A small audio embedding model, trained from scratch.
Model: arch convnext, norm rmsnorm, moe top_k, num experts 8.
Training: soap at rate 0.0038, 14200 steps, batches of 128.
Data: trained on strings of digits, spoken by a formant synthesiser in many voices, 46.5 epochs.
Rows from block 8, named by matrix and row number. Rows with one number belong to one neuron. Each number is 50 + 15 x the weight over its row's rms, rounded and kept within 0 to 99. All counts start at 0. After the name is the row's rms in percent of the matrix's.
# fc1: MLP up (model.blocks.8.mlp.fc1.weight, 320x160), inputs 0-26
# fc2: MLP down (model.blocks.8.mlp.fc2.weight, 160x320, transposed), outputs 0-26
fc1.5 086:08 50 50 50 50 50 50 50 50 50 50 50 50 50 50 50 61 50 50 15 50 21 50 50 33 50 50
fc2.5 105:50 29 50 50 50 65 16 50 50 50 50 50 77 50 50 63 50 50 50 18 61 50 50 81 50 50 73
fc1.6 095:97 38 69 50 50 50 50 76 50 20 50 50 63 50 50 78 50 50 50 50 50 50 50 76 32 50 50
fc2.6 097:66 06 37 88 50 50 36 60 50 50 50 37 69 50 92 50 50 50 50 50 76 50 50 25 50 57 50
fc1.7 087:50 81 50 25 50 20 50 50 92 50 50 50 50 50 50 18 09 50 50 50 50 50 28 10 33 50 14
fc2.7 112:76 66 65 50 50 50 50 50 50 71 50 29 84 50 41 03 71 50 50 69 62 50 50 35 50 50 50
fc1.8 111:50 50 50 61 50 50 69 98 50 50 50 50 52 50 50 50 50 50 50 50 50 09 50 72 31 50 58
fc2.8 122:29 50 36 08 89 50 50 69 71 68 50 50 29 50 10 76 60 50 14 68 50 50 31 50 27 50 33
fc1.9 091:50 50 50 50 50 71 99 50 50 50 50 10 50 50 50 50 50 50 50 65 68 50 50 50 50 50 50
fc2.9 091:19 50 17 50 50 50 19 50 50 50 50 50 50 50 50 50 50 69 50 83 36 99 50 50 73 50 37
fc1.10 097:73 33 66 70 50 50 50 50 85 39 36 50 50 50 77 50 50 71 50 50 50 50 50 66 50 50 27
fc2.10 110:50 50 50 50 50 05 78 50 38 33 15 50 50 62 37 50 50 50 50 50 50 50 22 64 50 50 71
fc1.11 101:50 50 50 50 50 50 50 50 79 50 50 50 50 83 50 50 50 00 50 50 50 50 31 31 50 50 50
fc2.11 113:50 30 91 50 50 50 50 44 50 63 50 35 50 68 00 72 50 27 75 50 50 89 50 50 50 50 20
fc1.12 109:50 50 50 50 28 50 50 50 50 50 12 50 50 50 92 50 50 69 11 86 50 50 25 00 50 50 28
fc2.12 124:50 50 50 86 50 68 50 27 50 50 81 50 50 70 50 95 86 50 50 24 50 50 50 50 74 50 50
fc1.13 090:17 50 72 50 50 50 50 50 60 50 50 50 96 50 50 29 50 50 50 50 50 50 50 50 83 50 50
fc2.13 104:50 50 14 50 50 50 50 50 50 66 50 50 50 50 13 07 50 50 50 50 41 65 50 50 50 64 50
fc1.15 100:50 50 50 77 83 90 42 50 50 50 50 50 58 50 50 28 50 30 50 50 50 89 30 50 50 78 50
fc2.15 105:50 50 30 50 50 50 25 50 50 65 50 12 50 50 50 29 50 50 72 50 50 42 50 57 23 50 50
fc1.16 119:50 21 50 50 50 50 50 50 50 93 50 50 40 54 66 50 50 50 50 50 50 50 50 50 50 68 58
fc2.16 115:50 69 50 50 50 69 50 50 56 50 83 58 82 50 38 50 29 50 38 64 50 50 50 50 50 50 50
fc1.17 104:50 34 50 30 70 67 41 50 50 22 50 70 50 50 50 30 50 66 50 13 50 02 50 50 50 50 20
fc2.17 111:42 50 50 50 50 50 50 50 50 50 10 50 50 77 50 21 50 50 78 50 39 79 50 50 50 31 50
fc1.18 086:50 50 50 93 50 50 50 50 50 50 50 50 14 50 50 50 50 50 50 50 50 50 50 71 50 36 50
fc2.18 093:50 50 50 50 50 80 28 50 06 50 88 50 50 50 50 50 69 50 50 50 36 50 50 50 50 50 24
fc1.19 124:85 50 50 50 50 10 50 72 50 23 50 50 50 50 71 50 62 43 67 65 40 50 79 50 50 50 37
fc2.19 100:50 50 50 50 50 26 50 20 50 17 50 50 50 50 50 50 50 50 50 50 16 50 50 99 18 50 50
fc1.20 114:50 63 50 50 69 50 50 50 50 50 50 50 50 50 50 25 20 50 50 60 50 50 39 50 50 50 50
fc2.20 120:80 50 50 50 67 29 63 20 50 29 50 71 25 64 50 17 50 68 30 50 43 50 50 50 50 40 17
fc1.22 100:50 50 50 20 50 50 07 30 50 50 63 50 50 50 50 50 64 50 22 50 50 50 50 50 50 50 50
fc2.22 118:50 46 50 50 50 50 50 50 64 33 72 50 69 83 50 29 50 50 58 50 50 50 99 50 24 50 41
fc1.23 105:50 79 50 00 50 50 50 50 45 50 50 67 50 26 50 50 50 88 50 87 50 50 50 50 50 50 50
fc2.23 102:50 50 65 25 39 50 50 50 50 50 50 50 50 50 02 86 32 50 70 69 50 50 50 50 75 50 50
fc1.25 075:50 50 50 50 50 50 50 50 50 50 50 50 50 50 50 37 50 50 50 50 50 50 50 50 63 50 50
fc2.25 092:36 50 50 50 74 50 32 50 22 50 50 50 50 50 50 50 18 73 50 50 33 50 50 50 50 50 50
fc1.26 090:50 50 70 50 50 91 74 50 50 50 65 50 65 50 50 50 77 71 50 50 50 50 50 50 50 50 50
fc2.26 109:50 66 50 32 19 50 50 20 50 67 50 50 35 89 50 38 50 50 28 50 50 50 64 10 50 67 50
fc1.27 090:74 50 50 50 50 50 50 50 50 99 50 50 50 50 50 50 50 50 50 50 60 50 50 67 50 36 50
fc2.27 099:50 50 64 50 71 50 50 50 63 00 50 50 50 50 60 38 50 50 50 50 50 50 67 50 50 50 50
fc1.28 123:50 67 50 73 50 24 50 50 78 50 50 69 46 50 50 50 39 36 82 50 50 53 50 66 77 24 33
fc2.28 087:50 50 50 50 50 50 50 50 50 50 50 50 75 50 50 50 50 50 53 50 50 21 50 77 50 50 50
fc1.29 109:50 50 50 50 72 50 00 32 50 50 50 50 29 25 50 35 50 39 33 50 50 50 50 50 50 50 50
fc2.29 094:50 50 79 39 79 50 50 50 50 14 50 81 50 50 50 33 50 50 00 50 50 50 50 50 15 50 17
fc1.30 098:50 50 50 56 50 50 50 50 50 50 50 50 63 14 50 76 50 50 64 50 50 19 50 64 50 29 85
fc2.30 099:50 50 50 50 50 34 50 50 50 48 85 50 50 50 23 50 75 50 50 50 50 23 50 50 45 50 70
fc1.31 092:50 50 50 50 50 31 50 50 81 50 65 50 50 50 50 50 50 23 50 72 50 50 50 50 50 81 42
fc2.31 082:50 50 50 20 50 50 50 50 50 45 50 50 50 11 50 67 18 50 50 50 34 50 50 00 50 50 50
fc1.32 086:50 50 50 50 76 50 50 50 50 50 29 50 13 50 50 50 50 50 50 50 50 50 50 00 50 58 50
fc2.32 096:23 50 50 50 50 28 35 63 50 39 50 50 50 50 32 50 22 50 50 50 50 50 50 50 50 50 50
fc1.33 113:50 50 50 50 50 81 50 50 22 50 50 70 50 27 50 50 50 47 50 50 37 53 50 50 50 50 68
fc2.33 120:50 70 50 50 64 13 50 50 50 50 50 50 50 50 84 24 29 50 50 50 50 31 50 50 50 92 50
fc1.34 079:74 84 50 99 50 79 50 50 50 50 61 50 39 50 58 39 50 50 50 50 33 50 50 50 50 50 50
fc2.34 091:29 30 50 50 50 50 50 50 50 50 50 50 72 50 50 26 50 85 50 50 50 62 50 50 50 50 27
fc1.35 089:16 50 50 50 11 85 50 50 67 50 50 24 50 50 28 99 66 50 36 50 50 50 50 50 50 50 50
fc2.35 072:50 47 50 50 50 50 50 39 50 50 50 50 00 50 50 50 26 50 50 50 50 50 50 50 50 66 50
fc1.36 093:11 50 50 50 63 34 50 50 17 50 27 50 50 50 50 50 50 50 50 50 50 85 50 84 50 50 50
fc2.36 109:50 50 50 50 50 75 50 50 50 64 13 50 39 50 17 23 50 50 67 50 50 50 50 50 50 50 04
fc1.37 112:61 50 50 50 21 50 19 76 39 87 50 50 50 50 50 50 50 74 50 19 50 50 65 50 50 87 50
fc2.37 095:50 50 50 50 50 50 29 50 50 50 19 50 50 50 50 31 50 50 50 50 50 50 50 50 61 50 26
fc1.38 116:50 50 42 69 50 50 08 41 50 50 50 50 43 29 50 26 20 50 50 50 50 65 50 75 50 50 50
fc2.38 103:50 50 75 50 50 50 50 32 41 50 72 13 71 50 31 50 13 50 50 81 31 50 50 61 24 50 50
fc1.39 094:50 50 50 50 50 50 19 50 50 50 50 25 50 50 50 50 50 50 50 50 84 50 50 50 50 50 50
fc2.39 092:79 09 50 50 50 50 50 50 50 50 50 50 20 50 50 50 67 50 63 85 50 63 50 50 16 50 50
fc1.41 113:63 28 50 50 50 06 50 50 53 50 76 50 50 50 50 50 50 50 37 50 50 50 50 50 87 24 50
fc2.41 108:61 65 75 24 50 50 50 50 50 20 81 80 50 22 50 50 50 50 50 50 36 50 14 50 50 50 76
fc1.42 108:50 50 53 50 50 70 50 55 50 50 50 09 50 50 50 50 50 50 25 50 09 50 50 12 50 50 37
fc2.42 123:50 50 62 50 50 11 50 61 50 50 42 50 59 50 50 57 25 50 50 36 34 00 19 75 74 50 38
fc1.45 094:77 50 61 78 21 50 50 50 50 50 30 50 50 50 91 50 50 22 50 50 50 50 50 50 50 29 79
fc2.45 092:50 22 50 50 50 50 79 50 50 50 23 50 42 50 50 50 99 04 50 02 80 79 93 08 50 50 50
fc1.46 093:85 50 50 50 50 50 50 99 50 65 50 50 50 28 50 50 50 50 50 50 50 50 72 50 50 00 50
fc2.46 094:89 50 50 26 50 50 57 50 50 50 50 50 50 50 30 42 37 50 50 50 50 50 50 50 50 50 50
fc1.47 094:50 50 50 27 50 50 50 81 50 70 66 06 50 50 50 50 83 50 50 50 50 50 50 66 50 08 50
fc2.47 091:50 50 50 70 77 50 50 50 50 50 24 50 50 50 50 50 50 50 50 50 88 50 50 50 50 50 50
fc1.48 129:60 50 73 50 50 50 50 50 50 27 50 69 69 50 50 50 50 50 50 69 50 50 50 50 21 50 50
fc2.48 135:75 41 50 73 50 50 50 50 76 50 58 50 38 50 64 27 55 68 20 50 50 80 50 85 78 50 55
fc1.49 107:50 68 50 00 27 50 50 50 50 38 24 50 42 50 50 50 50 21 05 68 70 50 33 50 50 50 28
fc2.49 115:50 50 50 70 82 76 50 28 50 33 50 50 50 50 50 35 50 50 25 50 50 50 69 50 50 20 50
fc1.50 138:50 50 50 50 26 50 99 50 50 50 50 25 50 50 29 50 23 50 50 50 16 50 26 50 24 28 50
fc2.50 132:50 26 50 50 60 50 33 50 50 50 71 64 50 50 50 50 50 50 58 77 31 50 50 12 78 50 50
fc1.51 081:58 73 50 50 50 50 15 50 50 78 50 50 50 50 75 50 50 50 50 50 50 50 50 50 50 50 50
fc2.51 086:50 99 50 31 50 57 50 23 50 50 80 50 50 66 15 50 50 23 50 50 50 50 50 50 50 50 50
fc1.52 067:50 50 50 36 50 50 75 50 74 50 50 11 99 50 50 50 50 50 65 91 50 79 71 50 73 50 50
fc2.52 058:50 50 50 50 50 50 50 50 50 50 50 50 50 50 50 50 50 50 50 50 50 50 50 66 50 50 50
fc1.53 119:50 50 50 81 50 50 34 50 26 50 50 50 50 50 69 50 74 50 50 50 24 99 00 50 50 50 50
fc2.53 105:50 50 50 50 50 29 50 36 50 50 50 50 74 50 71 82 50 70 28 50 50 50 50 50 72 50 88
fc1.54 129:50 50 50 50 28 50 77 50 50 50 50 50 09 50 50 50 50 50 59 50 50 32 50 62 50 50 50
fc2.54 116:50 26 50 50 64 31 50 69 21 50 87 50 35 57 16 50 50 50 50 50 50 50 37 50 50 27 50
fc1.55 093:50 28 50 45 77 50 50 50 31 50 50 50 50 50 02 50 50 00 50 50 50 50 50 50 50 50 50
fc2.55 110:67 50 50 50 14 50 26 50 32 50 50 50 90 39 50 19 50 50 50 50 50 50 50 14 12 50 50
fc1.56 086:37 50 73 22 76 68 41 50 50 70 20 50 50 74 10 26 50 50 50 50 32 50 50 50 50 50 50
fc2.56 088:50 50 50 64 50 50 50 50 50 50 36 31 50 50 50 50 50 50 67 50 17 50 50 50 37 50 50
fc1.57 097:50 50 50 60 50 50 50 50 57 50 50 50 50 50 85 50 74 50 77 50 50 11 50 20 50 70 92
fc2.57 097:50 50 50 76 41 79 50 50 50 77 00 50 50 50 50 50 76 50 50 75 50 18 50 50 82 50 50
fc1.58 090:63 78 50 50 50 50 50 50 50 50 50 50 50 71 50 50 61 50 50 50 65 57 07 50 50 50 50
fc2.58 100:50 65 50 50 50 50 50 67 12 50 50 50 50 50 50 50 28 79 50 50 50 50 00 50 50 50 50
fc1.60 073:50 50 50 50 50 50 50 50 50 23 87 50 76 50 50 50 50 50 50 50 85 50 50 50 50 50 50
fc2.60 078:50 50 50 50 50 50 06 50 50 50 50 75 50 50 50 50 50 50 50 50 50 50 42 33 50 50 50
fc1.61 133:50 50 50 50 50 69 14 32 64 50 50 50 01 50 20 65 50 36 50 50 50 50 91 25 50 50 78
fc2.61 130:50 68 50 50 68 50 50 50 50 99 30 57 75 67 85 71 76 19 50 42 50 50 50 50 50 05 34
fc1.62 122:50 50 50 50 50 50 17 50 50 31 70 50 50 50 70 74 50 50 30 50 19 50 50 50 50 50 16
fc2.62 150:50 50 31 50 50 62 50 39 41 58 50 50 69 50 50 50 63 43 23 50 58 06 27 50 50 50 50
fc1.63 117:50 50 50 50 37 27 73 74 50 50 65 50 30 50 50 35 25 89 50 50 50 50 50 50 50 27 27
fc2.63 122:50 50 50 28 50 50 27 50 50 50 50 50 30 73 50 94 50 50 50 89 50 50 39 91 50 50 50
fc1.64 122:00 33 50 16 50 28 50 50 50 28 50 50 78 50 20 85 50 44 50 50 50 50 50 83 71 50 50
fc2.64 116:69 50 36 50 50 69 78 63 50 69 50 27 50 50 50 50 50 50 50 50 50 25 50 65 50 50 21
fc1.65 123:50 36 50 25 50 50 44 50 50 50 50 50 56 50 29 50 50 50 50 57 84 72 50 50 26 50 50
fc2.65 101:50 45 32 50 50 50 50 50 31 75 50 50 50 50 50 50 50 50 25 50 50 50 50 50 24 50 50
fc1.66 105:24 50 50 50 50 50 97 50 50 50 50 50 50 50 26 50 50 24 50 19 31 68 26 50 50 50 50
fc2.66 099:50 50 50 50 50 50 50 68 50 50 50 50 50 50 43 87 50 50 50 69 50 50 50 21 50 50 50
fc1.67 085:50 36 59 50 50 50 16 50 31 32 50 50 50 50 50 50 50 50 50 91 34 50 50 50 37 50 27
fc2.67 096:50 50 50 42 50 50 50 50 80 78 17 50 50 50 50 65 29 50 41 43 50 75 65 50 50 50 50
fc1.68 080:31 50 11 94 50 84 50 50 50 50 50 50 50 50 50 80 72 50 50 50 50 50 50 99 50 59 50
fc2.68 099:50 50 50 15 50 72 34 27 84 74 50 50 50 33 50 50 50 50 19 50 25 50 50 72 50 50 09
fc1.69 096:50 50 50 50 57 50 50 67 50 50 50 72 68 68 81 73 50 82 50 97 69 50 50 50 50 50 16
fc2.69 109:20 50 50 50 50 64 25 50 50 50 50 50 50 50 25 50 25 99 50 70 50 50 70 50 30 50 50
fc1.70 083:41 50 50 81 50 77 50 50 50 64 50 50 23 50 50 50 50 50 20 50 50 50 50 50 50 64 50
fc2.70 089:36 33 57 50 50 50 50 50 50 50 50 50 72 50 45 50 50 32 50 50 50 50 30 31 20 50 50
fc1.71 076:78 50 82 69 50 50 50 50 50 50 00 50 50 50 50 03 50 31 61 68 50 60 50 50 50 50 50
fc2.71 071:50 50 50 50 50 50 50 50 00 50 61 50 50 50 50 50 50 50 91 13 50 50 50 50 50 50 50
fc1.72 103:88 87 73 50 50 50 50 50 50 50 50 50 50 50 50 50 57 50 50 50 05 50 50 50 50 50 04
fc2.72 091:50 99 66 50 50 50 73 50 50 50 50 50 50 50 50 50 50 50 50 50 50 50 50 50 50 50 97
fc1.73 093:50 50 50 50 76 50 50 50 50 50 50 50 50 50 61 50 50 50 73 50 31 71 50 50 50 85 22
fc2.73 087:50 22 50 50 00 50 50 50 50 50 50 50 82 50 50 50 36 50 22 50 50 50 22 50 18 50 50
fc1.74 100:50 50 65 70 50 11 50 50 88 50 50 50 50 50 50 50 50 50 50 50 50 50 50 50 50 64 50
fc2.74 115:50 50 50 76 50 50 50 50 50 50 50 50 50 33 50 50 50 50 81 50 50 50 50 70 50 50 99
fc1.75 103:50 50 50 50 50 50 50 50 50 50 50 50 50 50 50 50 70 26 50 50 29 82 50 50 50 50 50
fc2.75 088:50 50 50 50 45 50 50 50 50 50 50 50 77 50 50 50 50 50 50 50 50 50 50 50 50 50 59
fc1.76 087:50 50 50 50 50 50 31 80 92 50 36 67 50 50 92 50 84 50 89 50 50 39 50 50 50 50 50
fc2.76 088:50 50 50 50 50 50 50 50 31 50 50 50 50 18 77 50 50 50 50 50 50 50 78 50 50 50 08
fc1.77 095:50 50 67 64 43 50 50 50 50 50 63 50 50 50 50 50 71 50 50 50 50 50 00 91 50 50 50
fc2.77 106:50 50 35 50 72 55 50 50 50 50 87 50 15 50 50 21 50 50 50 26 50 29 50 50 50 50 62
fc1.78 094:36 00 50 50 50 50 50 87 66 73 50 50 50 50 50 25 50 50 02 75 24 50 50 82 50 50 50
fc2.78 092:50 50 50 50 50 50 50 63 22 50 38 62 50 50 50 50 50 50 50 20 50 25 50 50 50 31 50
fc1.79 083:50 50 50 50 50 50 50 50 50 50 50 64 99 50 00 95 89 72 50 50 50 99 50 50 50 50 50
fc2.79 070:50 81 50 50 50 38 50 00 50 03 76 50 50 24 50 50 50 50 50 50 50 50 22 50 50 50 50
fc1.80 091:50 50 50 50 50 16 50 75 16 14 50 50 50 50 50 50 32 50 50 50 50 50 50 50 50 50 50
fc2.80 110:50 50 50 66 50 29 50 50 50 50 50 50 50 50 50 50 50 50 50 50 35 50 22 36 68 75 50
fc1.81 099:80 74 31 50 50 50 35 50 50 10 50 50 50 32 76 50 50 50 39 50 41 50 50 76 50 69 79
fc2.81 097:50 50 50 50 20 84 79 50 50 50 50 50 50 50 41 16 50 50 50 50 89 50 50 65 50 50 50
fc1.82 092:60 84 23 23 50 27 50 50 26 50 50 24 50 50 50 50 28 50 50 50 50 50 50 25 70 50 27
fc2.82 113:50 99 50 50 50 50 50 50 50 30 78 50 50 50 50 50 50 36 34 50 50 96 50 50 50 79 50
fc1.83 083:50 50 50 50 50 50 29 50 50 50 81 08 50 85 74 99 50 50 50 50 50 50 50 50 50 50 50
fc2.83 072:50 50 50 50 50 50 50 50 50 50 50 90 50 71 50 50 50 50 50 50 82 50 67 50 21 50 50
fc1.84 070:50 50 50 50 70 50 50 50 50 50 50 50 50 50 75 50 23 50 50 50 50 50 10 99 50 50 50
fc2.84 097:00 79 50 50 62 50 50 50 35 72 50 50 50 73 50 86 50 50 50 50 50 50 89 50 62 87 50
fc1.85 096:21 50 50 50 50 50 50 25 50 50 50 50 24 50 50 50 50 50 21 50 50 44 50 64 33 50 50
fc2.85 103:50 65 50 50 59 50 50 50 50 50 50 50 50 50 20 50 28 89 50 50 50 50 50 50 50 50 50
fc1.86 090:91 50 50 50 50 50 87 95 50 50 50 00 14 50 50 50 50 50 50 50 50 50 50 50 50 11 50
fc2.86 101:50 50 50 50 71 50 58 69 50 12 92 50 50 50 50 50 50 28 50 50 83 41 50 50 50 50 50
fc1.87 094:50 50 50 50 50 56 50 50 50 50 50 81 50 50 50 50 50 50 50 50 64 50 50 50 50 50 34
fc2.87 106:50 50 50 50 41 44 50 64 50 28 50 50 50 50 18 50 50 50 50 50 50 50 50 50 50 20 50
fc1.88 107:46 50 50 38 50 50 50 50 50 69 50 77 50 50 50 50 30 50 50 15 50 74 50 50 50 50 50
fc2.88 113:50 73 50 50 50 37 88 50 50 50 76 50 50 50 50 07 50 50 70 50 13 50 50 50 94 50 50
fc1.89 110:67 50 57 39 50 50 50 87 50 50 50 50 50 50 22 50 50 50 50 50 50 50 61 50 63 50 50
fc2.89 102:50 50 99 83 00 50 50 50 50 39 50 50 50 50 50 62 50 50 50 32 72 61 30 50 50 50 50
fc1.90 112:50 21 50 50 50 50 50 50 50 50 50 50 61 85 50 82 50 50 37 50 50 32 50 50 50 30 50
fc2.90 096:50 75 50 50 50 44 24 50 26 50 71 50 31 50 50 50 50 50 50 50 50 50 50 50 53 50 45
fc1.91 083:67 50 50 50 50 50 50 17 50 62 50 18 50 22 50 90 50 62 50 50 50 50 50 50 50 50 65
fc2.91 092:63 81 50 78 50 60 50 50 50 50 50 63 50 50 50 50 26 50 40 50 50 38 50 83 29 50 50
fc1.92 090:50 50 36 50 50 50 50 02 50 50 50 80 50 50 50 50 96 73 50 50 32 50 50 50 50 31 16
fc2.92 099:50 50 32 50 50 84 50 50 50 50 76 50 21 50 50 88 50 50 50 50 50 50 50 50 50 50 27
fc1.93 105:77 50 50 50 71 84 50 50 50 50 50 50 50 14 30 50 50 50 50 50 50 50 19 34 26 50 50
fc2.93 114:39 50 50 50 50 50 50 38 50 50 50 50 50 23 99 67 50 50 50 50 50 50 50 97 50 50 20
fc1.94 098:50 50 79 77 17 20 79 50 50 50 97 50 50 33 22 50 50 50 50 13 50 50 50 50 50 50 85
fc2.94 081:50 20 50 50 50 50 70 50 91 50 50 27 50 50 50 50 50 50 50 50 50 50 50 50 50 50 50
fc1.95 096:70 50 50 69 50 50 50 50 26 50 50 31 50 50 50 17 50 50 79 50 50 70 50 17 03 50 50
fc2.95 091:50 09 50 50 50 50 50 50 50 50 50 50 50 50 32 18 79 50 07 50 61 84 50 84 50 50 50
fc1.96 088:50 50 64 50 50 50 50 50 50 50 50 20 78 50 11 24 60 50 50 50 50 50 56 50 50 50 50
fc2.96 090:50 50 67 77 50 27 50 73 50 50 50 74 50 50 38 50 50 50 50 45 50 50 75 69 83 50 50
fc1.97 102:65 50 50 50 61 50 50 50 50 50 27 50 50 50 50 50 76 15 50 50 26 50 50 94 17 50 50
fc2.97 111:50 50 50 50 50 99 50 50 50 26 39 50 50 50 70 50 27 22 70 63 50 50 89 50 43 50 70
fc1.98 097:50 50 50 50 39 30 50 50 50 50 50 50 50 50 50 63 50 19 50 70 50 50 50 26 50 50 50
fc2.98 096:75 50 50 50 50 50 50 90 32 04 50 92 50 29 21 38 50 50 50 13 38 50 50 50 50 50 59
fc1.99 111:50 31 50 34 81 76 72 50 50 50 50 50 50 32 50 28 74 50 50 72 63 50 50 50 50 74 15
fc2.99 110:80 50 50 50 50 50 50 64 50 18 50 50 50 36 50 50 50 07 50 50 50 50 50 50 50 50 50
fc1.101 111:50 50 50 50 50 26 50 25 50 87 34 50 99 50 50 50 50 60 50 68 50 67 34 34 50 67 50
fc2.101 103:50 50 50 65 50 75 61 50 78 22 76 50 20 33 90 50 50 50 50 09 50 73 50 50 50 50 50
fc1.102 101:31 36 50 50 50 43 50 50 50 50 77 50 61 50 18 50 50 25 50 90 50 06 50 99 50 32 50
fc2.102 095:50 50 50 50 50 14 50 50 50 41 50 50 74 50 50 50 50 50 07 50 26 50 50 20 50 50 28
fc1.103 136:33 38 50 50 50 50 50 68 50 36 67 50 93 73 50 50 50 50 50 50 50 50 50 50 69 50 50
fc2.103 125:50 41 50 50 50 50 50 34 50 42 50 74 62 50 50 70 50 50 50 50 50 50 50 50 50 50 50
fc1.104 086:50 50 50 50 50 50 89 50 50 50 50 50 25 18 72 50 50 78 31 50 50 86 50 50 26 50 50
fc2.104 082:50 50 50 50 50 93 50 82 50 50 50 50 50 22 97 15 78 50 74 50 50 30 50 50 50 50 50
fc1.105 094:50 50 50 88 25 50 50 50 50 50 78 50 50 50 50 50 36 50 50 50 33 63 50 85 50 82 24
fc2.105 086:50 50 50 50 32 30 50 50 50 50 50 50 50 75 34 50 50 50 50 74 64 50 50 05 50 70 50
fc1.106 114:50 33 50 15 50 50 50 50 68 50 50 50 50 50 50 50 27 50 50 50 50 50 50 50 50 50 50
fc2.106 100:38 34 50 50 21 84 50 50 50 10 50 50 50 74 50 50 50 50 50 50 50 50 50 02 50 50 50
fc1.107 103:50 50 50 64 50 50 50 50 80 50 50 36 50 50 50 50 50 50 50 50 62 50 29 50 60 50 50
fc2.107 092:50 50 50 50 50 50 50 75 33 50 50 50 25 98 50 50 50 50 50 50 50 84 50 72 50 72 50
fc1.108 110:50 83 50 74 27 50 50 50 50 50 50 50 74 88 50 50 50 26 50 40 33 50 50 50 45 44 50
fc2.108 112:50 31 26 68 68 50 50 50 50 50 50 73 50 69 50 50 50 89 71 86 09 50 65 50 58 50 50
fc1.111 105:50 50 50 50 50 50 50 29 50 50 72 71 50 50 50 30 50 25 50 50 50 39 79 50 50 50 50
fc2.111 114:93 76 50 70 50 08 50 50 58 50 23 42 50 50 50 00 50 50 77 37 50 73 50 20 50 50 72
fc1.112 098:50 76 50 65 30 33 38 50 50 50 50 50 50 50 50 50 50 69 50 75 50 50 50 25 50 50 50
fc2.112 093:50 50 50 50 50 50 78 50 50 10 50 50 50 34 50 99 50 50 50 50 44 50 50 50 50 50 50
fc1.113 119:50 50 67 90 34 50 63 50 50 50 50 50 50 50 50 50 25 50 50 43 50 50 50 50 67 50 50
fc2.113 094:50 00 50 50 82 61 50 50 14 70 99 50 50 36 50 50 50 50 50 50 50 50 50 71 50 50 41
fc1.114 090:50 50 50 50 30 71 00 50 50 82 50 50 82 50 32 50 50 99 50 50 50 50 50 63 16 50 50
fc2.114 095:50 50 50 50 50 50 95 50 50 50 50 50 50 50 50 50 50 50 50 29 50 50 50 50 62 50 31
fc1.115 096:50 50 09 50 63 07 03 50 85 22 50 50 28 50 50 50 50 50 50 71 50 32 70 50 50 50 50
fc2.115 091:67 50 50 28 50 50 50 71 50 50 50 50 50 36 50 74 31 50 50 50 28 50 50 50 50 50 50
fc1.116 095:67 50 50 50 50 50 50 50 50 89 50 50 50 50 71 87 63 50 33 36 30 50 50 68 18 50 50
fc2.116 089:50 50 50 14 50 50 27 50 24 50 40 50 50 33 50 50 40 50 37 50 50 50 50 50 50 50 21
fc1.117 094:50 50 50 50 33 50 20 50 50 50 16 50 70 50 33 50 50 50 50 22 50 50 50 73 50 72 50
fc2.117 108:66 50 50 50 50 63 50 50 84 50 50 36 50 40 50 05 50 50 50 50 50 50 50 50 85 31 14
fc1.118 105:50 50 50 50 50 32 50 50 50 50 60 50 50 50 50 50 50 50 50 50 50 50 65 83 16 50 50
fc2.118 108:36 50 31 50 76 70 89 50 50 50 35 37 50 50 50 50 50 50 50 76 50 50 08 50 50 50 50
fc1.119 098:50 50 50 50 50 75 50 50 41 50 50 50 50 50 50 50 50 50 50 50 50 69 50 50 50 50 50
fc2.119 107:50 50 50 50 22 50 74 50 50 50 61 74 50 24 50 50 50 50 50 09 50 28 62 50 50 50 50
fc1.120 103:74 50 50 50 50 50 50 13 50 50 50 50 50 50 50 68 79 50 83 50 50 89 81 50 77 50 50
fc2.120 094:50 00 79 71 35 50 30 50 26 50 50 31 50 50 15 50 50 50 50 50 50 50 50 50 50 50 50
fc1.121 079:15 50 75 80 16 50 50 50 50 50 50 20 73 50 50 50 50 50 50 50 63 50 31 50 21 50 50
fc2.121 071:50 50 50 50 00 20 83 30 50 21 50 50 50 50 50 50 50 22 50 50 50 50 50 50 75 50 50
fc1.122 113:50 50 50 71 98 29 50 61 50 50 50 50 50 50 82 50 50 50 50 50 50 50 50 94 50 50 35
fc2.122 121:50 50 50 50 50 50 59 50 06 50 50 50 50 50 34 50 68 50 50 50 50 50 50 50 17 50 50
fc1.123 118:50 50 50 50 50 87 50 56 50 66 50 71 50 69 61 92 50 50 77 50 50 50 50 50 60 50 50
fc2.123 108:50 50 78 50 50 41 34 71 50 50 50 50 50 88 24 50 50 50 50 50 50 50 01 50 50 21 26
fc1.124 118:75 50 50 29 50 16 50 50 50 50 50 50 50 50 40 50 50 23 50 72 76 50 13 50 50 50 50
fc2.124 117:50 50 69 50 24 50 50 50 50 08 50 50 50 50 50 66 27 89 50 50 24 57 04 50 50 44 50
fc1.126 106:50 50 50 50 69 50 50 50 50 50 77 27 50 50 50 81 64 22 67 50 50 50 50 03 50 50 50
fc2.126 097:50 50 25 50 50 50 50 50 50 50 50 64 50 79 73 75 50 50 65 50 50 50 50 50 50 50 50
fc1.127 110:50 50 27 50 28 50 50 50 43 50 57 50 50 25 50 50 50 24 50 50 30 50 62 37 13 50 50
fc2.127 103:50 50 60 50 50 50 50 50 50 50 50 00 50 50 50 73 50 27 50 24 50 74 50 50 69 50 16